Weights of a small image classifier.
Training: muon at rate 0.017, 8300 steps, batches of 256, held-out accuracy 100%.
Rows from block 5 of a small image classifier, named by matrix and row number. Rows with one number within an expert belong to one neuron, the router's apart. Each number is 50 + 10 x the weight over its row's rms, rounded and kept within 0 to 99. All counts start at 0. After the name is the row's rms in percent of the matrix's.
Before each expert's rows are labels from the 100 images, of 14848, where the router gives the expert most weight on average: "place" is the part of the image that holds the peak. Only what is clearly more common there than usual is listed. The data: fractals drawn by 1,000 iterated function systems, in grey. In brackets: how many of the 100.
# router: router (model.blocks.5.mlp.router.weight, 4x384, trained with AdamW), inputs 308-383
# gate: expert gate (model.blocks.5.mlp.gate, 4x192x384), inputs 308-383
# up: expert up (model.blocks.5.mlp.up, 4x192x384), inputs 308-383
# down: expert down (model.blocks.5.mlp.down, 4x384x192, transposed), outputs 308-383

# expert 3
place: bottom left (37)
router.3 089:63 53 53 51 62 58 57 57 52 56 68 56 54 38 44 39 43 40 53 29 40 47 59 39 54 53 50 70 35 51 59 61 51 64 50 43 62 45 52 57 43 55 46 46 58 57 43 52 64 29 59 65 41 64 45 34 55 37 59 40 55 45 35 56 59 29 40 63 50 55 59 44 52 53 70 65
gate.0 083:54 64 61 57 55 57 60 44 43 59 55 60 28 46 66 55 44 42 51 59 66 59 48 41 52 59 37 50 55 55 52 48 43 37 44 42 52 54 47 40 64 35 44 34 51 45 52 42 43 26 59 48 64 42 61 51 64 48 40 39 51 54 68 50 67 53 37 38 62 59 55 44 40 61 41 50
up.0 079:55 43 44 47 59 58 53 43 52 60 51 54 35 49 71 69 36 49 59 55 51 41 33 55 60 51 34 42 53 53 33 43 47 54 52 59 49 60 38 54 61 32 41 49 50 50 38 53 57 46 62 50 70 61 53 36 58 57 48 54 60 54 48 50 49 64 47 42 69 59 51 57 45 58 53 49
down.0 083:37 58 62 48 45 35 55 45 61 53 41 35 59 54 31 61 50 51 54 41 38 47 53 53 51 48 84 36 48 43 46 40 56 51 52 54 49 47 42 62 57 47 43 48 56 59 46 65 64 45 38 52 45 59 55 45 52 49 64 50 55 60 41 50 46 34 35 56 43 35 41 48 79 53 37 43
gate.1 063:59 69 65 43 67 50 57 67 65 42 46 50 31 46 44 66 57 35 42 60 60 53 35 56 53 50 46 42 44 41 63 71 45 43 58 54 44 52 48 42 41 53 48 63 46 53 59 59 65 56 49 48 23 45 71 72 58 62 53 43 45 60 31 51 47 42 64 53 56 50 61 69 56 66 44 36
up.1 066:49 59 38 49 40 41 52 50 53 56 52 48 53 59 35 56 54 57 45 22 60 67 39 41 38 59 54 54 45 49 48 40 47 63 46 39 45 52 64 53 35 39 54 38 56 58 57 56 51 65 52 59 38 41 26 50 47 36 51 48 44 53 60 46 68 46 44 54 51 49 53 44 59 61 41 61
down.1 071:42 54 60 49 34 33 57 52 60 58 50 47 57 53 54 62 40 63 39 51 48 62 46 56 45 43 53 45 56 56 57 41 42 60 59 51 39 49 67 53 47 55 50 41 60 55 43 61 66 40 58 43 56 47 37 42 29 40 66 52 62 44 46 48 58 46 48 49 50 26 43 61 56 34 52 57
gate.2 109:44 54 45 44 54 42 43 52 60 58 41 70 50 49 51 49 45 51 53 51 53 57 67 43 51 48 61 57 59 57 42 55 48 46 37 56 37 70 46 55 61 43 60 53 42 48 65 53 48 58 63 62 44 49 52 77 48 54 45 52 61 61 54 55 42 47 68 50 44 48 60 39 41 56 61 47
up.2 103:50 49 42 20 61 47 53 56 57 53 36 55 46 59 69 48 61 57 42 53 50 57 49 26 45 51 65 61 58 39 41 39 45 48 44 50 47 73 42 45 65 41 49 62 40 30 54 44 54 60 61 62 62 56 49 57 48 56 40 46 59 48 36 53 60 49 60 44 40 53 52 31 42 51 59 32
down.2 103:47 48 60 49 44 63 50 49 60 52 46 66 34 51 58 48 49 42 40 43 35 67 54 48 65 56 47 46 49 33 48 49 37 53 23 59 58 66 49 53 68 40 51 47 51 34 53 57 32 62 37 70 35 58 62 58 70 43 47 46 60 53 27 65 59 16 56 53 54 54 36 45 39 50 46 41
gate.3 108:49 60 50 37 55 45 56 55 38 48 23 48 49 40 55 34 39 60 50 63 56 27 28 55 52 34 54 52 34 45 50 42 49 54 40 43 60 64 56 60 61 41 49 57 52 65 55 61 43 54 50 62 40 56 49 57 51 40 58 46 60 48 58 66 38 45 74 47 48 36 49 63 50 43 57 42
up.3 107:48 67 49 45 48 36 47 65 29 54 20 50 48 47 48 27 41 72 50 62 50 27 36 56 49 32 49 59 40 45 44 35 51 47 47 53 56 66 47 62 66 42 48 57 49 58 49 57 44 58 49 67 36 49 45 59 49 40 51 45 65 50 58 64 44 50 77 47 45 38 55 55 47 50 52 32
down.3 106:41 48 43 54 39 41 40 57 51 44 47 48 54 89 48 21 46 63 39 56 41 44 43 59 53 53 54 56 53 60 75 41 53 38 43 30 21 58 63 54 63 54 47 42 40 61 54 31 53 59 38 36 46 64 67 67 49 50 51 58 62 44 50 43 54 46 54 52 50 45 62 65 56 48 42 38
gate.4 114:59 35 49 46 50 60 66 71 46 40 60 42 36 52 54 59 64 27 39 58 50 59 37 38 56 48 49 50 61 60 33 59 34 35 54 47 54 49 51 61 69 59 41 64 45 35 54 58 21 33 63 27 53 63 61 50 39 48 43 73 62 60 48 41 57 45 48 57 69 67 51 39 56 44 57 37
up.4 118:56 36 48 51 41 63 59 75 41 36 58 49 38 49 55 59 58 32 38 62 50 64 39 42 54 53 55 50 66 61 39 61 30 36 55 38 59 52 48 61 65 50 42 65 49 34 58 58 24 36 64 26 51 63 61 51 41 44 42 71 58 61 44 43 59 45 49 54 71 58 47 38 56 45 59 42
down.4 105:42 47 50 42 43 51 43 38 34 44 58 48 37 59 44 48 58 59 42 76 41 62 29 41 51 59 55 50 65 53 37 63 60 42 53 10 36 49 42 52 55 41 34 57 44 43 56 59 42 55 42 61 54 57 56 53 66 72 58 50 59 63 56 36 49 45 45 45 44 42 58 50 55 56 49 53
gate.5 104:45 44 62 40 46 45 47 45 46 36 46 46 44 64 64 63 58 36 48 42 48 43 59 41 55 73 56 65 45 53 30 57 37 66 52 37 53 54 53 50 30 49 42 38 61 27 50 38 52 50 75 61 64 61 42 66 52 34 51 61 43 57 41 54 54 35 46 45 62 42 47 53 53 34 57 57
up.5 097:46 53 63 52 53 45 63 51 39 31 62 38 32 36 45 44 40 40 48 44 56 34 72 54 58 58 53 59 38 58 47 58 43 47 50 46 45 47 52 45 31 50 25 47 56 43 71 32 40 43 68 68 48 40 64 72 58 56 47 66 51 48 33 48 51 53 45 59 49 50 55 63 48 48 53 67
down.5 109:43 46 53 47 49 58 53 40 50 37 49 53 53 58 64 57 58 59 47 50 42 49 53 41 53 63 63 60 50 68 28 65 44 48 56 53 60 30 54 42 59 74 61 21 32 42 47 39 45 53 55 53 65 32 57 40 52 41 47 47 51 60 47 57 44 44 32 43 39 47 55 41 54 60 53 63
gate.6 113:28 52 41 50 60 46 27 51 43 61 54 28 67 44 35 49 50 55 69 58 59 64 52 52 47 45 31 52 33 53 55 70 53 71 59 68 66 41 46 40 56 33 66 32 39 44 44 65 47 48 32 45 37 54 36 47 40 45 51 47 45 38 51 55 48 67 50 37 53 56 48 54 51 55 58 41
up.6 115:32 52 50 49 56 49 43 52 47 50 59 19 53 42 47 44 51 47 57 63 50 65 44 52 50 57 42 48 25 58 30 55 55 59 65 64 43 30 55 37 49 43 56 39 31 53 55 69 42 43 49 54 35 58 46 51 48 52 53 33 50 36 60 51 53 62 51 46 57 64 54 65 56 64 59 36
down.6 107:44 44 49 42 43 60 29 49 63 45 62 19 42 46 52 43 47 61 57 32 43 51 47 37 49 46 46 56 35 61 53 57 63 68 47 33 37 52 65 65 69 54 29 21 50 52 59 62 32 47 52 67 46 52 44 48 50 54 42 47 42 47 63 54 58 64 48 43 40 48 46 43 48 60 74 64
gate.7 101:47 45 51 46 35 68 60 52 58 46 72 53 64 33 46 52 46 62 62 36 52 62 78 39 64 61 37 54 57 42 45 59 46 40 52 58 58 61 66 54 53 56 24 43 46 43 39 49 64 30 46 61 59 60 50 58 44 55 62 38 55 57 37 46 50 51 60 49 54 44 49 54 61 44 60 84
up.7 099:56 64 41 55 50 46 38 42 49 52 44 48 59 55 75 50 50 50 57 56 37 43 37 47 49 45 63 39 40 56 37 54 50 62 58 57 64 43 48 71 50 54 56 55 63 57 44 44 57 56 52 59 56 46 50 49 56 51 56 62 38 49 45 51 66 51 43 53 41 37 43 41 56 46 39 30
down.7 106:58 49 46 60 51 51 44 44 44 53 28 50 49 49 62 51 60 58 43 50 45 43 49 28 37 46 73 59 39 45 47 41 56 42 44 60 46 43 46 60 53 60 73 37 56 50 55 52 33 66 61 56 54 47 47 23 60 52 43 53 48 50 43 71 43 50 48 45 47 64 53 50 41 57 58 36
gate.8 106:51 49 34 53 59 44 48 43 61 42 45 52 26 53 56 58 32 46 36 37 45 52 49 53 45 57 60 57 48 73 48 30 74 36 46 44 60 39 62 46 55 56 49 41 60 40 59 43 58 60 49 46 62 52 50 48 60 36 40 52 58 42 59 48 41 41 63 43 37 63 35 33 51 65 45 71
up.8 111:40 65 55 44 46 36 54 53 59 60 43 54 52 50 60 46 49 54 49 51 52 57 53 56 65 44 40 59 52 50 44 76 41 59 56 51 39 62 47 38 47 38 44 58 43 42 43 58 51 30 56 48 38 34 37 63 33 52 48 50 57 42 21 58 47 66 36 52 61 48 61 54 58 39 45 44
down.8 107:54 56 51 46 45 49 37 51 50 56 43 57 56 37 51 57 54 43 62 58 50 75 75 46 39 76 51 66 35 53 55 55 26 46 70 41 33 58 42 52 54 48 47 67 58 64 41 55 56 59 53 42 62 32 46 47 55 54 45 45 63 51 51 57 55 53 16 51 55 46 52 55 64 46 53 33

# expert 2
place: bottom right (50)
router.2 072:54 62 54 63 49 61 45 26 61 46 66 56 40 65 41 48 45 37 56 36 55 39 55 54 49 61 31 57 40 63 59 58 46 63 40 47 67 66 58 36 65 41 44 42 51 68 33 50 60 48 52 51 50 54 28 53 57 41 40 40 75 59 51 35 54 56 30 50 53 51 52 49 56 42 58 54
gate.0 097:57 57 48 53 38 49 45 42 63 49 37 74 46 64 54 47 51 36 56 59 44 64 46 48 56 66 42 53 51 46 47 50 56 43 35 34 46 50 56 66 35 45 56 47 40 38 71 61 73 59 50 47 59 46 38 49 50 30 50 63 39 34 43 57 45 31 55 44 53 39 55 49 44 37 61 48
up.0 095:47 49 56 43 44 30 39 35 66 62 31 45 51 48 53 54 60 56 45 60 40 60 44 59 57 66 53 43 54 28 54 54 47 52 48 60 49 54 59 39 47 54 42 54 40 61 46 52 68 49 68 52 44 62 44 40 52 62 43 60 61 33 59 48 52 36 58 48 57 53 39 49 46 68 35 49
down.0 099:53 35 59 47 65 48 47 60 52 52 32 52 66 51 48 44 39 40 52 38 46 48 51 47 44 71 51 22 57 54 57 30 60 52 47 55 62 34 56 56 42 53 67 60 55 43 42 39 61 38 47 44 47 51 51 68 56 58 54 71 36 22 50 49 63 59 49 47 29 26 55 51 65 40 61 55
gate.1 105:47 56 54 24 44 35 58 51 30 52 34 81 60 53 64 65 40 40 50 60 39 52 56 54 41 55 59 46 48 57 50 49 55 69 47 51 45 72 64 76 60 49 54 41 57 44 33 40 44 53 49 54 42 60 43 57 45 40 57 47 52 40 50 48 46 32 58 54 55 49 46 50 57 36 38 57
up.1 111:50 58 55 28 38 37 51 52 34 53 42 89 61 54 59 64 54 37 52 56 37 46 61 47 47 62 46 45 45 51 46 53 54 69 44 47 50 72 67 70 60 46 52 50 56 42 27 43 49 45 43 48 40 53 43 42 45 40 52 47 48 54 39 42 49 29 60 52 53 44 42 48 50 36 38 56
down.1 109:52 42 47 35 33 53 70 61 58 50 55 63 47 56 52 69 43 47 44 35 59 50 61 27 53 50 38 62 53 53 51 52 61 59 39 42 33 73 40 58 56 56 71 54 43 50 45 56 56 43 38 60 42 54 35 53 37 42 62 51 39 60 63 50 41 30 40 57 30 44 48 50 56 45 47 64
gate.2 098:60 49 22 42 55 41 56 51 51 42 38 48 45 52 55 52 44 48 55 58 50 54 34 60 59 48 47 43 71 45 45 39 52 48 52 32 48 58 37 42 55 44 40 57 57 37 53 34 33 43 71 23 46 50 38 65 40 69 43 52 47 52 48 54 38 72 54 49 59 56 43 41 61 52 66 53
up.2 099:31 64 65 53 37 60 48 47 61 44 54 52 47 46 46 59 67 56 41 40 47 42 51 53 47 61 53 41 38 51 54 46 61 47 41 61 41 47 45 60 46 46 52 60 54 64 44 68 57 59 32 57 46 65 56 56 63 45 40 49 55 51 56 47 66 42 38 56 52 42 49 60 40 48 23 58
down.2 099:28 47 54 47 38 55 59 69 61 38 65 48 30 71 41 59 43 47 49 35 61 46 51 40 53 51 45 50 52 42 63 44 43 38 57 73 54 45 43 51 46 52 53 48 55 69 49 44 43 48 61 65 47 71 56 47 46 49 28 39 57 44 54 55 61 34 70 68 56 46 43 50 52 45 47 52
gate.3 094:50 31 59 56 50 49 45 63 41 47 31 31 56 47 41 49 66 71 52 54 52 66 44 55 50 53 51 54 52 25 40 47 49 53 51 47 55 50 54 49 39 28 40 61 70 39 55 52 54 55 50 49 43 44 57 56 49 63 46 47 61 33 30 53 58 54 53 60 55 42 51 49 56 50 41 48
up.3 087:42 54 60 45 58 28 40 51 41 62 30 49 52 56 65 42 31 54 68 49 31 39 50 44 43 45 65 26 33 57 53 41 50 44 46 51 51 58 50 27 54 42 57 57 34 54 45 47 56 52 60 59 57 34 44 49 53 44 50 47 67 35 58 63 57 75 43 60 50 61 42 46 69 64 39 46
down.3 090:54 31 44 52 43 47 32 48 71 51 56 37 42 63 52 45 50 53 67 45 33 44 46 58 65 65 54 59 59 44 63 62 53 59 49 20 27 41 46 53 48 47 48 47 37 61 44 53 48 50 40 42 49 57 56 46 44 40 42 46 45 35 46 47 58 54 69 60 46 26 51 45 63 51 54 45
gate.4 084:65 45 37 44 68 52 54 60 49 44 53 76 52 52 56 59 56 60 48 52 53 51 49 42 53 55 65 60 58 50 59 68 57 53 41 48 52 49 32 66 46 41 42 56 62 42 57 53 66 40 52 54 64 69 60 34 43 51 57 40 24 53 46 32 58 45 60 47 44 60 56 53 62 43 50 35
up.4 083:35 61 61 52 37 61 61 25 59 56 59 38 59 56 31 51 53 48 44 52 44 62 41 56 54 54 50 56 45 51 45 18 33 49 48 46 45 56 64 42 55 59 60 54 32 45 43 39 43 58 37 35 46 35 55 57 66 48 44 48 75 50 58 56 46 47 44 55 53 47 40 56 26 62 40 62
down.4 089:34 59 56 42 71 52 41 37 56 59 35 36 42 57 35 35 48 53 38 52 51 36 39 63 62 60 54 57 44 54 51 34 73 44 56 36 62 63 39 56 51 60 32 65 60 47 56 54 48 47 63 55 45 45 43 43 53 59 20 24 69 45 55 46 50 69 52 62 52 69 47 49 54 37 37 42
gate.5 091:61 53 53 55 52 76 47 55 36 59 40 42 37 30 54 59 39 50 59 44 51 59 45 62 53 35 57 45 54 42 42 65 54 46 46 47 58 43 46 46 47 60 48 49 57 43 54 36 51 40 61 30 31 45 50 46 45 26 37 52 35 58 43 42 39 59 53 30 65 48 50 42 47 44 34 56
up.5 092:27 40 38 31 53 46 32 54 57 43 49 35 50 70 55 55 59 58 44 54 51 67 51 51 53 70 53 45 34 46 59 42 52 52 45 50 41 52 56 45 37 40 53 40 26 43 61 70 42 51 49 69 63 47 35 54 49 74 61 35 61 51 46 56 41 60 52 52 53 39 66 60 61 56 39 52
down.5 088:63 56 35 75 40 65 42 54 33 60 64 37 45 71 60 67 44 50 49 52 72 46 58 47 54 54 47 61 40 57 60 52 33 49 51 37 58 50 74 46 59 61 61 33 45 42 48 64 41 53 50 57 44 67 26 71 48 57 58 53 54 44 52 67 56 64 48 77 47 48 48 56 60 61 44 42
gate.6 103:61 64 53 52 50 47 53 47 42 50 38 56 41 49 48 50 30 43 83 51 40 47 68 56 43 60 33 38 50 39 56 39 43 49 40 38 44 53 53 49 54 43 55 42 41 55 62 73 49 71 63 40 41 56 48 46 60 51 54 54 38 60 59 59 49 45 51 41 63 42 57 47 47 81 63 40
up.6 104:25 53 47 59 50 40 48 57 56 47 60 42 44 57 41 29 54 38 23 49 45 47 37 63 39 57 57 47 42 60 33 60 45 55 47 52 51 40 45 42 47 71 31 39 30 63 36 31 40 44 53 53 66 44 66 63 41 52 45 42 35 51 67 47 57 52 35 48 54 56 32 54 64 31 65 59
down.6 104:55 53 56 49 43 77 63 30 54 56 38 37 49 44 52 39 38 57 48 64 62 49 45 49 56 46 53 58 30 44 48 43 44 57 49 47 51 52 11 35 72 47 24 56 47 41 52 58 44 43 39 45 61 52 53 56 45 46 49 54 31 52 46 46 57 55 40 56 42 39 63 63 50 70 65 59
gate.7 115:44 45 52 33 41 61 62 48 38 51 47 44 47 46 48 64 57 55 56 56 46 40 51 44 60 38 45 42 54 34 58 41 56 47 60 53 55 37 48 52 59 68 55 49 52 53 67 59 36 66 53 56 56 60 67 37 47 63 47 35 67 57 41 58 62 60 46 53 45 45 59 51 52 64 59 60
up.7 114:49 50 41 30 47 44 41 48 39 42 44 76 44 49 48 38 37 65 68 56 37 62 50 48 56 55 52 48 39 57 38 39 50 43 49 55 53 62 63 62 47 38 47 53 26 43 49 52 64 47 60 49 64 57 30 62 58 48 56 56 47 54 63 38 45 51 45 51 63 35 52 28 48 37 69 49
down.7 107:35 49 38 31 61 38 45 52 44 42 54 63 52 33 41 38 43 51 41 38 44 62 61 56 47 45 34 54 36 60 41 49 67 62 46 71 39 51 54 64 34 39 58 53 42 36 45 36 54 49 35 62 40 64 31 48 44 45 47 35 60 56 54 42 74 66 55 44 61 50 44 36 61 33 56 35
gate.8 083:39 49 48 72 61 48 49 47 41 54 35 42 51 58 70 47 45 50 48 55 52 62 54 66 45 48 52 52 48 58 31 52 52 35 55 64 52 45 59 23 34 40 66 53 52 59 56 50 52 46 63 74 43 42 27 59 53 35 53 48 47 56 48 52 53 43 56 49 41 54 42 46 45 45 43 52
up.8 079:26 38 45 49 56 47 52 46 40 65 50 40 34 52 67 56 51 56 57 47 43 55 49 73 56 47 54 56 41 61 41 55 54 48 62 63 58 50 66 30 50 60 63 53 52 60 46 66 62 45 50 76 45 47 55 53 44 21 60 54 46 56 30 58 48 39 47 49 46 69 58 47 53 54 51 55
down.8 094:44 56 60 82 55 51 31 39 48 61 42 57 47 48 61 51 60 52 46 43 40 46 68 58 42 51 44 47 52 49 28 50 49 49 38 58 54 39 48 47 39 38 56 58 52 60 69 67 56 42 59 64 49 48 46 47 33 55 61 39 47 62 68 34 54 53 61 48 59 38 57 42 50 44 51 53

# expert 1
place: middle left (34)
router.1 141:44 52 45 41 46 39 54 53 38 37 38 59 52 38 61 64 64 63 52 73 41 58 67 51 57 38 55 40 63 31 35 46 50 30 50 52 42 45 43 57 52 49 52 48 51 36 56 49 45 49 37 55 67 38 66 45 46 71 46 59 43 49 54 60 47 51 62 44 62 46 50 68 47 60 35 46
gate.0 107:47 36 60 59 44 49 59 33 70 42 64 43 61 54 57 47 49 68 66 59 66 48 51 53 43 44 56 62 46 59 55 42 52 34 59 51 49 47 35 44 64 48 41 45 46 57 47 64 53 52 24 45 50 56 55 57 59 30 49 69 24 58 42 54 39 48 69 56 28 55 46 67 40 43 54 60
up.0 112:41 35 55 53 37 45 55 34 70 47 62 50 59 54 51 45 49 58 54 56 57 40 46 57 38 43 59 67 46 62 51 41 51 41 56 57 48 45 33 47 56 50 37 51 47 56 50 72 49 48 28 52 50 56 53 56 57 35 55 62 24 65 48 55 42 42 58 67 28 64 46 57 39 44 51 56
down.0 107:54 51 60 66 58 62 58 37 36 56 51 50 35 58 36 40 52 60 54 64 44 45 42 61 24 51 53 59 42 58 68 52 61 39 23 48 48 44 45 51 51 58 37 39 43 54 58 50 66 59 47 56 35 64 55 67 48 33 56 53 41 55 39 48 49 41 51 44 47 56 56 56 41 39 57 52
gate.1 105:45 57 58 58 42 49 44 60 45 49 45 40 57 66 47 37 39 13 42 42 54 44 63 37 39 47 29 58 29 72 54 28 49 45 34 47 36 70 54 44 53 45 36 51 47 42 62 56 53 62 55 43 64 58 45 74 68 48 66 46 68 61 31 33 51 70 64 55 47 49 50 59 46 58 54 40
up.1 106:55 51 43 46 53 57 42 42 53 60 53 54 43 38 56 62 65 74 54 37 58 49 41 61 51 48 64 40 71 42 56 84 56 50 58 55 49 41 39 51 53 45 63 42 49 55 45 44 48 29 33 47 55 38 49 31 37 44 51 54 34 45 55 56 54 24 46 41 40 35 54 28 35 50 47 47
down.1 105:53 59 56 51 46 54 54 47 43 60 46 55 19 54 35 71 51 67 49 52 54 50 42 54 39 59 60 59 51 42 54 63 53 41 39 63 47 39 50 31 65 59 50 46 38 47 64 54 42 63 55 45 43 56 61 40 46 62 41 58 68 38 47 57 42 49 43 53 49 51 47 46 50 52 47 34
gate.2 075:51 61 59 46 73 66 60 40 55 61 47 42 37 53 62 65 51 42 42 57 49 61 47 50 54 51 52 38 65 43 48 27 63 58 60 56 28 53 48 31 49 42 40 50 43 51 49 54 53 38 35 41 40 66 39 34 52 69 51 63 66 52 52 41 40 52 47 43 43 62 60 60 51 45 32 34
up.2 071:42 30 47 59 43 50 37 62 60 36 34 60 61 47 54 46 45 39 55 42 31 41 72 41 40 60 49 46 45 45 66 68 22 42 33 35 71 61 48 53 43 47 63 50 50 50 34 42 47 54 51 54 46 43 54 51 44 42 52 38 37 55 40 70 48 63 46 62 50 32 39 43 58 47 65 48
down.2 070:69 28 54 50 35 58 25 52 45 49 37 52 43 50 43 43 31 43 48 56 54 62 42 38 58 56 55 47 46 57 54 51 43 47 55 35 66 53 46 50 51 48 59 51 51 59 48 43 76 40 64 52 49 45 42 28 40 50 44 46 44 42 57 45 69 59 56 31 46 31 42 61 56 57 47 66
gate.3 097:47 68 66 52 54 57 51 44 53 75 52 68 60 47 58 38 31 59 63 49 40 47 48 47 41 54 60 55 38 45 61 61 55 35 70 44 51 39 48 42 41 56 67 43 38 43 47 29 59 52 41 44 52 33 36 27 53 79 50 43 62 35 55 69 51 50 32 46 58 49 58 49 37 53 65 61
up.3 097:49 74 72 60 50 56 53 38 48 77 55 61 50 49 60 31 37 56 63 58 41 44 47 46 51 58 52 51 39 52 50 63 45 29 61 44 50 40 50 49 47 66 60 44 42 44 44 23 49 49 40 51 34 35 41 30 49 64 44 53 58 44 49 60 54 42 29 44 44 49 59 37 36 51 66 54
down.3 101:36 66 57 51 36 55 30 41 52 64 48 49 57 47 56 39 53 39 46 44 50 47 55 30 60 32 41 54 70 68 54 45 42 49 62 37 53 59 56 37 41 57 58 76 65 47 35 47 50 27 50 42 30 39 73 59 45 54 36 47 54 58 51 56 49 51 34 42 40 59 45 54 45 45 66 34
gate.4 120:33 41 45 47 51 61 47 55 53 66 41 39 64 56 45 40 54 34 63 53 61 82 44 53 49 64 41 49 47 51 38 47 47 36 61 57 52 48 46 44 50 40 59 53 48 37 51 46 61 32 51 32 46 59 45 52 36 64 36 47 54 22 58 38 51 59 62 37 42 58 45 53 48 40 45 43
up.4 123:42 45 47 30 49 49 51 53 55 71 52 39 64 63 36 43 47 49 58 55 54 83 50 53 56 59 39 61 45 50 40 52 53 44 57 65 56 58 53 40 49 35 67 55 58 38 55 55 54 39 44 24 46 68 48 47 32 60 50 56 48 28 61 39 48 47 60 38 35 49 47 53 45 33 39 30
down.4 108:71 35 61 53 44 41 52 48 44 53 44 35 55 34 58 30 59 42 54 53 34 56 39 42 65 45 43 51 45 43 43 62 52 46 59 51 48 64 62 48 41 53 48 60 50 53 51 62 40 56 31 46 57 55 50 61 28 31 48 35 45 52 35 47 50 49 71 51 57 38 64 53 62 66 47 54
gate.5 101:37 56 45 59 39 63 57 53 39 62 61 28 57 54 39 34 41 61 49 55 44 38 68 53 62 56 29 68 44 67 52 44 43 47 61 61 51 54 46 45 65 51 47 53 50 52 39 58 44 40 44 46 57 59 57 47 50 28 52 35 42 44 49 45 43 48 48 52 68 47 51 52 47 69 54 43
up.5 102:72 48 61 41 63 41 53 49 56 43 37 65 52 43 55 70 56 49 56 44 48 63 57 52 46 55 58 49 55 39 57 48 33 49 60 43 59 60 74 45 60 52 44 48 50 44 64 31 63 56 53 43 51 45 29 52 55 68 48 55 43 37 53 47 49 49 52 51 36 50 55 44 35 46 44 33
down.5 101:43 82 54 41 52 45 51 35 42 48 57 55 38 60 55 70 47 36 62 51 49 65 54 53 36 54 35 24 62 44 46 48 33 47 36 34 30 57 50 49 58 57 50 62 66 48 45 36 60 53 58 54 41 58 46 57 46 56 45 51 63 54 32 55 45 63 46 47 46 57 58 61 53 23 34 55
gate.6 118:59 58 52 71 50 35 55 30 51 35 45 54 52 28 54 53 32 61 66 32 67 55 44 32 43 59 35 76 60 47 54 33 46 51 48 46 39 34 55 48 64 46 35 54 32 48 48 47 33 50 63 54 50 50 52 48 39 61 45 36 59 47 65 69 44 39 53 51 50 64 50 54 38 40 68 44
up.6 114:45 38 57 23 51 73 41 73 49 59 53 50 49 58 47 49 64 34 32 69 36 42 56 69 57 48 64 27 43 49 40 64 50 52 53 50 60 70 50 46 36 52 63 49 70 43 50 52 71 52 34 49 52 54 50 55 68 49 53 56 44 61 37 42 56 60 52 48 43 32 51 43 49 57 34 62
down.6 112:62 43 55 58 45 69 60 54 61 45 45 44 62 76 43 52 66 47 51 66 51 54 56 61 48 51 49 45 56 51 36 53 53 70 49 34 46 43 43 52 53 51 47 52 78 68 56 43 62 56 46 41 65 70 32 51 62 54 36 34 52 39 42 42 65 40 52 56 58 39 55 60 61 31 52 50
gate.7 102:39 47 41 48 64 43 50 53 48 60 41 54 33 74 50 67 42 40 58 41 38 61 67 41 48 63 41 42 58 59 51 39 48 57 34 49 58 47 68 24 58 53 59 41 64 48 66 42 57 50 51 41 45 63 35 31 71 50 48 58 41 41 14 42 42 53 52 59 54 60 41 51 44 56 62 59
up.7 102:53 44 53 59 52 69 38 30 54 34 51 36 74 48 51 42 52 59 47 52 58 31 32 48 42 43 56 51 60 41 46 64 50 36 48 46 36 52 39 70 36 41 32 62 38 46 33 60 45 43 49 48 52 38 58 54 41 56 47 45 49 53 60 53 59 45 52 56 42 52 54 58 57 48 49 50
down.7 113:30 61 63 48 74 72 59 54 45 40 63 51 47 49 49 36 46 66 29 58 36 56 68 47 31 51 61 58 42 42 37 49 66 47 47 52 57 62 38 65 52 39 43 61 64 41 37 49 58 41 56 55 63 55 57 56 57 54 50 56 46 33 48 59 45 40 55 61 44 44 36 50 48 58 51 47
gate.8 110:48 30 41 68 55 49 52 59 44 48 32 34 46 61 51 57 56 79 56 47 40 61 54 49 17 62 48 44 32 45 53 29 58 60 50 47 56 67 46 49 43 47 46 47 54 40 61 54 48 43 61 43 55 63 55 39 67 53 33 46 55 56 60 47 60 55 49 70 55 65 40 40 47 43 49 50
up.8 106:45 63 71 38 63 53 34 67 39 51 54 21 50 49 49 56 52 81 51 47 44 42 32 48 56 55 48 63 32 43 54 57 52 46 50 47 43 61 30 63 51 44 44 63 45 46 40 61 53 48 59 37 37 60 48 29 45 34 45 44 45 50 54 53 60 36 55 53 70 54 56 51 36 69 58 66
down.8 108:44 60 55 51 58 50 41 58 52 30 50 47 59 53 50 33 54 62 47 29 34 56 29 55 55 69 57 50 58 50 63 53 46 53 53 65 44 56 41 33 43 61 55 49 32 55 62 54 68 63 53 38 44 58 39 42 37 70 52 43 51 45 52 52 47 45 46 52 55 61 30 38 41 44 63 45